Rows from block 3 of a small image classifier, named by matrix and row number. Rows with one number belong to one neuron. Each number is 128 + 24 x the weight over its row's rms, rounded and kept within 0 to 255. All counts start at 0.
Before each neuron's rows are labels from the 100 images, of 14848, where the neuron reaches its largest size: "top examples" is what is common among them. Only what is clearly more common there than usual is listed. The data: histories of elementary cellular automata, time running down. In brackets: how many of the 100, against the usual share in percent.
# gate: MLP gate (model.blocks.3.mlp.gate.weight, 512x256), inputs 156-207
# fc1: MLP up (model.blocks.3.mlp.fc1.weight, 512x256), inputs 156-207
# fc2: MLP down (model.blocks.3.mlp.fc2.weight, 256x512, transposed), outputs 156-207

top examples: 001 turns on (84 vs 49.9)
gate.18 [129 130 148 167 155 147 113 137 108 141 126 121 145 102 150  94 108  96 140 102 110  96  87 122 159  98 148 106 152 117 135 158 123 114 104 109 109  73 126 126 113 138 146 133 110 151  99  98 107  98 127 132]
fc1.18 [101 172 155 133 126 142  96  79 148 114  99  85 135 113 142 138 143 151 134  83 104 123 137 148 145 131 126 110 147 124 148 129  84 137 147 137 141 148 125 119 177 151 103 104 138 117 104 129 114 129 133 107]
fc2.18 [116 143 141 140 122 132 152 126 118  88 143  99 113 128 124  82  88 162 170 107 105 111 124 119 161 116 136 132 111  97 146 149  71  94 124 138 151 111 116 117 162 114 140 157 130 150 151 116 147 141 115 105]

top examples: 111 turns on (99 vs 50)
gate.157 [124 126 146 153 138 121  99 152 134 127 106 141 119 109 139 132 172 116 131 108 200  96 157 153 164 122 126 131  85 144 131 117 158 107 145 148 102 121 121 160 149 128  83 138  83 112 141 128 151 144 129 175]
fc1.157 [152  96 104 111 135 140  85 120 107 150 155 133 108 128 164 117 165 120 161 104 153 109 145 127 112 129  89 145 121 105 111 149 159 126 131 130 130 115 147 144 103 153 114 148  97  94 145 144 192 111 138 104]
fc2.157 [141 134 114 137 157 126 134 147 105 136 125 132 104 175 123 162 110 135 115 136  91 113 120 129 121 117 119 110 101 131 119 149 164 166  75 115 125 149 157 131 107 119 134 108 121 126 111  99 141 104  92 126]

top examples: 001 turns on (100 vs 49.9); 011 turns on (100 vs 51.2); large cells (85 vs 39.9)
gate.163 [126 118 112 132 135 110 100  93  75 149 145 120 116 147 135 137 148 131 136 116 162 139 103 174 155 125 105 108 132 159 205 134 116 139  88 123 144  81 110 111 116 128 129 115 143 158  87 165 134 112 107 112]
fc1.163 [124 138 130  94 114  99 135 124 146 128 141 131 149 114 148 111 154  97 156 122 136 132 147 146 147 153 164  99 136 161 144 173 100 135 131 129 133  77 133 160 146 144  88 127 109 105 102 148 110 139 130  96]
fc2.163 [113 135 107 125 117 133 123 171 145 115 103 119 119 158  93 138 110 128 123 151 130 132 133  82  96  93 151 131 134 152  79 115 132 141 133 151 132 169 137 123 148 104 159 134 135 108 165 130 118 158 163 152]

top examples: 001 turns on (94 vs 49.9)
gate.359 [110 151 145 105 158 111 106 130 118 112 126 149 169 133 124 114 116 185 161 130 139 100 119 135  92 150  72 178 106 129 160 137  88 129 131 116 111  96 156 181 122 117 165 104 131 145 145 134  78 124 131 126]
fc1.359 [104 125 135 130 149 129 158 156 147 113 125 163 141 104 139 142 126 147 137 178 159  86 157 103 105  96 112 100 143 111 140 121 153  68 162  88 124 131 139 153  98 153 143 110 124  96  88 163 130 124 121 103]
fc2.359 [146 117 149 133 164 137 107 147 114 143 138 137  98 114 118 132 159 158 164 115 108 107 124 158 151  95 103  95 129 121 134  82 131 155 118 121 176 133 163 106 120 107 146 139 171 137 134 107 182 136 104 158]

top examples: 000 turns on (79 vs 50.1); 001 turns on (76 vs 49.9); large cells (70 vs 39.9)
gate.133 [117 129 177  99 172 112  97 116 145 106 124 177 121 133 135 122 136 153  81 133 126  74 151  93 142 109 126 147 134 118 140 119 133 136 127 124 156 106 151 157 123 130  90 163 104 177  74 187 120 123 100 114]
fc1.133 [140 101 137 123 148 136 173 167 141 161 144  91 170 119  58 169 137 111 159 132  73 143 121 169  86 103 150 160 101 139 140  98 129 129 126 129 181 115 135 119 158 116 155 128 152 121 172 100 140 123 151 161]
fc2.133 [154 150 123 102 131 131 110 117 154 136 122 132 142 138 150  38 138 108 105 121 145 119 151 147 156 130 163 113 152  96 139 148 125 121 155 158 111 129 109 126 135 146 121 130 147 113 132 137  96 146 133 107]

top examples: large cells (69 vs 39.9)
gate.344 [118 112 121 149 142 170 112  96 130 151 129 110  82 144 150 125  99 132 159 122 114  85 124 146  73 190 115 122 166 108 148  85 126 126 120 167 157 144  87 126 144 134 167 140 185 154 118 130 148 115 128 146]
fc1.344 [127  78 143 140 127 120 119 147 142 137 131 175 119  97 155 151  76 128 148  78 142 132  87 116  90 140 127 142 130 143 117 120 133 123 136 105 152 148 159 111  99 133  91 180 126 166 124 115 174 122 144  98]
fc2.344 [104 135  91  67 149 154  76 162 151 136 122 142 117 112 107 118 133 119 113 131  96 115 175 135 126 171 113 112 117 150  88 140 137 146 154 175 105 154 120 164 136 105 184 119 130 147 135 148 144 143 132 129]

top examples: 001 turns on (87 vs 49.9)
gate.271 [146  95 126 122 101 100 159  93 108 116 143 141 138 116 106 193 156 151 132 112  95 176 127 148 142 151 102 129  95  79 100 174 173 140  96 114 131 110 141  98 168 123 175 106 139 102 168 103 127 134 116 107]
fc1.271 [133 156 123 136 163 118  97 156 133 128 131 128 140 124 148 104 114 118 116 137 145  86 103  98 125 136 136 126 145 135 145  89  97 147 131 103 113 110 100 110 100 160 143 137  76 156 100 137 128 132  97 145]
fc2.271 [ 87 109 109 101 105 122 119  95 130 133 150  89 151 145 127  92 106 146 131 167 147 112 139 114 154 123 195  92 118 130 128 157 111  95 143 154 145 128 137 179 167 165 145 131  86  80 152 151 149 123 150 134]

top examples: 001 turns on (83 vs 49.9)
gate.86 [157 117 112 152 131 180 135 116 132 163 149 126 145 127 156 121 176 105  73 116 120 118 131 139 116  91 147 125 136 147 128 142 173 138 108 113  87 117 122 111  95 154 184  94  93 147 127 181 167 145 125 115]
fc1.86 [112 123  85 164 114 124 113  86 122  87 114 144 133 132 143 125 162 115 141 181 142  98 183 114 141 149 139 151 115 137 114 120 149 121 108 181 100 124 125 186 144  97 100 117 105 136 113 163 118 148 105 125]
fc2.86 [143  98  92 125 137 151 117 119 161 128 136 100 105 120 127 107 108 134 144 110 145 146 112 168 136 139 108 140 111 126  99 149  96 148 142 140 130 125 115 159 133  92 162 119 137 153  93 128 169 142 141 124]

top examples: 000 turns on (92 vs 50.1)
gate.261 [117 125 146 194 134 154 140 105 135  48 135  97 131  87 145 106 142 115 115 107  87  83 160 138 127 108 111 147 100 144 118 136  95 114 110 142 103 121 131  94 146 109 143 140 136  99  94 132 167 133 146 130]
fc1.261 [139 149 124  73 127 112 106 107 115 177 123  99 135 157 119 119 118 165 118 134 139 111  78 105 146  98 113  94 127 129 135 135 114 167 161 108 153 149 120 136  90 130 111 124 151 185 155  86 143 126  95 127]
fc2.261 [139 122 144 147  90 125 111 142  88 108 140 129 127 145 112 151 129  49 134 135 141 143  93 129 163 141 147 146 136 174 118 113 157 108 121 127 156 127 154 126 157 136  82 159 120 101 115 196 149 144  86  89]

top examples: large cells (77 vs 39.9)
gate.384 [ 71 126 151 125 140 131 128 150 145 156 132 132 157  73 130 152 145 158 169 182 124  85 140 115 138 125 163  96 131  76 137 108 105 113  96 100  85 124  79 162 112 155  93 119 101 115 146 133 115 111 117  91]
fc1.384 [ 97 153 145 159 136 121 100 152 133 142 127 117 149 104 180 153 165 105 149 145 106 113 112 141 114 155 149 106 155  90 129  96  86 106 112 149 100 135  80 109 115 165 117 146 122 104 119 153 133 136 117 144]
fc2.384 [149 120 134 162 125 114  96  99 129 105 114 114 146 128 135 129 142 165 114 142 129 103  65 138 102 100  93 119 119 163  91  78 147  86 116 148 136 132 159 126 120 135 114 115 118 119 117 143 161 119 143  98]

top examples: 001 turns on (92 vs 49.9); 101 turns on (85 vs 49.3)
gate.91 [121 130 144 100 136 132 169 148 128 143 140  64 163 110  88 175 119 148 150 146 101 147 111 153 135 102 144 119 142 151 140 112 107 123 108  95 145 147 105  98 165 151 103 135 185  94 142 127 126  98 140 104]
fc1.91 [147 104  98 145 124 115 101 123 111 121 114 158  85 162 134 130 144 131 121 154 116 110 135 126 123 125  94 144  89 158 168 167 183 116 120 166 119 121 106 133 103 119 116 149  99 168 102 146 178 119 105 134]
fc2.91 [137 125 162 117 137 134 134 124 129 145  91 130 170 109 112 108 148 105 106 157 134 133 140 115 121 158 209 166 113 132 150 127 127 155 175 136  92 112 128 142 133 170 110 139 101  89 122 116 101  96 130 133]

top examples: 000 turns on (100 vs 50.1); 111 turns on (82 vs 50); sparse start (68 vs 29.2)
gate.304 [ 59 132 139 117 130 179 146 161 146  95 139 141 118 147 150 119 115 114 111 156 140 156 112 102  90 154 121 115 131 120 112 136 133 131 100 126  88  99 152 112 104 158 120 175 120 156  93 145 124 146 203 108]
fc1.304 [148 173 112 134 136 143 156 117 167 128  83 109 124 119 146 120 151  84 123 129  93 119 122 150 142  89 123 110 134  88 181 110 163 110 133 129 130  98 130 157 158 127 169 132 127  71 156 106 139 104 152 145]
fc2.304 [107  99 124 131 135 116 165  86 148 170 141 120 120 100 129  85 132 152 142 135 113 108 133 149 128 104 112 196  83 164 136 107 122 115 177 112 136 130 134 169 189 135 120 116 139  89 126 124 136 110 140 150]

top examples: 000 turns on (85 vs 50.1)
gate.65 [ 87 152 123 158  97 120 118 123 125 127 125 134 165  78 166 124 117 107 100 143 116 165 113 144 172 129 111 105 111 123 125 106  92 102 159 159 130 136 126  88 131 172 107 119 131 117 111 129  99 137 171 139]
fc1.65 [115 148 107 138 115 128 130 121 130 143 111 124 143 111 159 142 139 108 135 169 131 117 109 168 143  94 143 101 105 142 137 123 122 130 143 116 131 145 125  95  94 185  88 122 135 165 115 163 109 120 134 159]
fc2.65 [133  94 136 134 114 153 148 131 179  96 146 147 108 141 137 138 118 152 106 107 130 124 150 128 122 152 123 147 159 115 122 143 102 118 157 187 129 137 127 130 138 109 153 115 109 130 153 143 110 115 146 149]

top examples: 000 turns on (98 vs 50.1)
gate.453 [100 185 128 100 120 108 110 126 126 134 143 152 144  99 137 109  94 114 103 125 162 143 125 167 177 140 124 141 142 120 119 148 116  89 131 118 115 125 141 164 106 178 101 129 148 120 106 142  89 129 156 143]
fc1.453 [162 139 174 123 114 146 101 129 122 131 140 111 118 151 163 157  99 153 146 197 164 155 101 130 155 118  88 150 122 101 102 153 134 140 116 117 163 116 125 140  74 149 126 124 131 175 126  86 138 137 139 109]
fc2.453 [116 109  99 138 209 118 143 134 153  82  97 119 141 129 151  80 114 189 128 147  96  97 117  98 105 110 144  87 151 110 123 125 142 122 158 119 121 138 102 102 117 107 163 120 154 104 102  71 127 130 148 151]

top examples: 001 turns on (81 vs 49.9); 101 turns on (77 vs 49.3); 011 turns on (77 vs 51.2); large cells (68 vs 39.9)
gate.300 [147 123 128 130 128 136 106  91 119 152 167 139 137 127 179 121 154 111 171 125 165 124 132 171 144 139 122 111 140 134 103 154 104 131 136 154 136 123 146 106 103 179 131 115 125 154 120 121 102 101 151 108]
fc1.300 [115 129 118  80 126 136 149 112 149 121 111 116 119 111 171 149 128 151 137 111 138 140 159 128 148 165 118 118 112 144 192 161 110 142 167 132 104 119 100 122 141 111 129 142 100 107 108 125 128 107 144 124]
fc2.300 [131 144 125 143 116 127 166 135 124 130  99 102 116 119  94 122  96 173 169 158 108 101 135  81 121 121  99 134 124 123  92 113  91 117 141 119 140 144 122 141 149 150 163 133 109 128 142 131 140 108 145 154]

top examples: 000 turns on (99 vs 50.1)
gate.415 [125 132 166 171 104 121 141 129 125  92 114 138 101 113 176 140 113 145 102 104 107 139 105 141  81  69 125 130 159 128 166 135 102 122 124 142 137 126 116  96 160 120  67 157 153 152 128 135 102 121 139 149]
fc1.415 [125 130 143 101 172 120 157 173 124 124 135 100 159 146 132 124 136 125 140 165 101 110 135 135 112 135 158  92 157 171 131  84 104 133 122 105  78 125 122 109 140 154 158  99 152 126 114 129 107 123 127  88]
fc2.415 [168 133 152 105 150 109  77  84 138 137 117 134 155 158 146 113 138 151 140 111 125  67 146 167  82 149 139 138 114 158 107 117 117 146 179 133  75 114 117  96 126 129  98 143 129 146 101  82 150 110 112 129]

top examples: 111 turns on (100 vs 50); large cells (78 vs 39.9); dense start (60 vs 28.9)
gate.430 [138 181 173 147 180 118 104 104 111 130 108 156 114  91 128 119 146 134 140  94  85 109 117 174 169 125 109 136 100  87 193  86 122 113 158 118  95  91  80 161 117 106  87 105 115  96 160  90 149  95 109 140]
fc1.430 [128  89 142 127 134 117 116 117 123 142 133 133 129 110 139 160 138 151 134 187 144 142 125 122 133 105 121 110 152 181 138 140 107 158 134 114 122 126  87 128 118 130 104 107 136 133 107 148 138  74 146  98]
fc2.430 [176 136 103  98 111  90 100 155 120 138 125 114 147 130 151 160 170 140 148 160 135 116 111 100 151 137 132 130 135 158 112 134 132 180  90 149 100 120 158 138  56 163 154 157 120 134 125 107 107 142 147  91]

top examples: 000 turns on (94 vs 50.1); 001 turns on (76 vs 49.9)
gate.400 [117  85 128 110 122 143 137 132 149 108 106 161 147 124 113 130  98 165 131  88 154 135 156 121 125 167 148 159 107 131 110 172 133 186 129 106  88 120 140 107 172  99 155 122 139 109 147 130 124 122 115 111]
fc1.400 [122 183 137 106 127 104 134 119 114 136 121 158 115 126 130 127 149 119 132 204 108 152 146 157 104 140 118 120 162 128 156 116 155 146 113 148 133 111 138 127  81 137 113 120 150 140  95 159  72 138 156 103]
fc2.400 [158 110 150 107  77 112 178 167 144 145 166 146  91 129 117 139 154  65 144 107 138 125 133 150 164 134 130 155 115 167 148 113 135 159 113  92 129 113 162 127 120 168 100 137 143 116 133 158 121 151 114 141]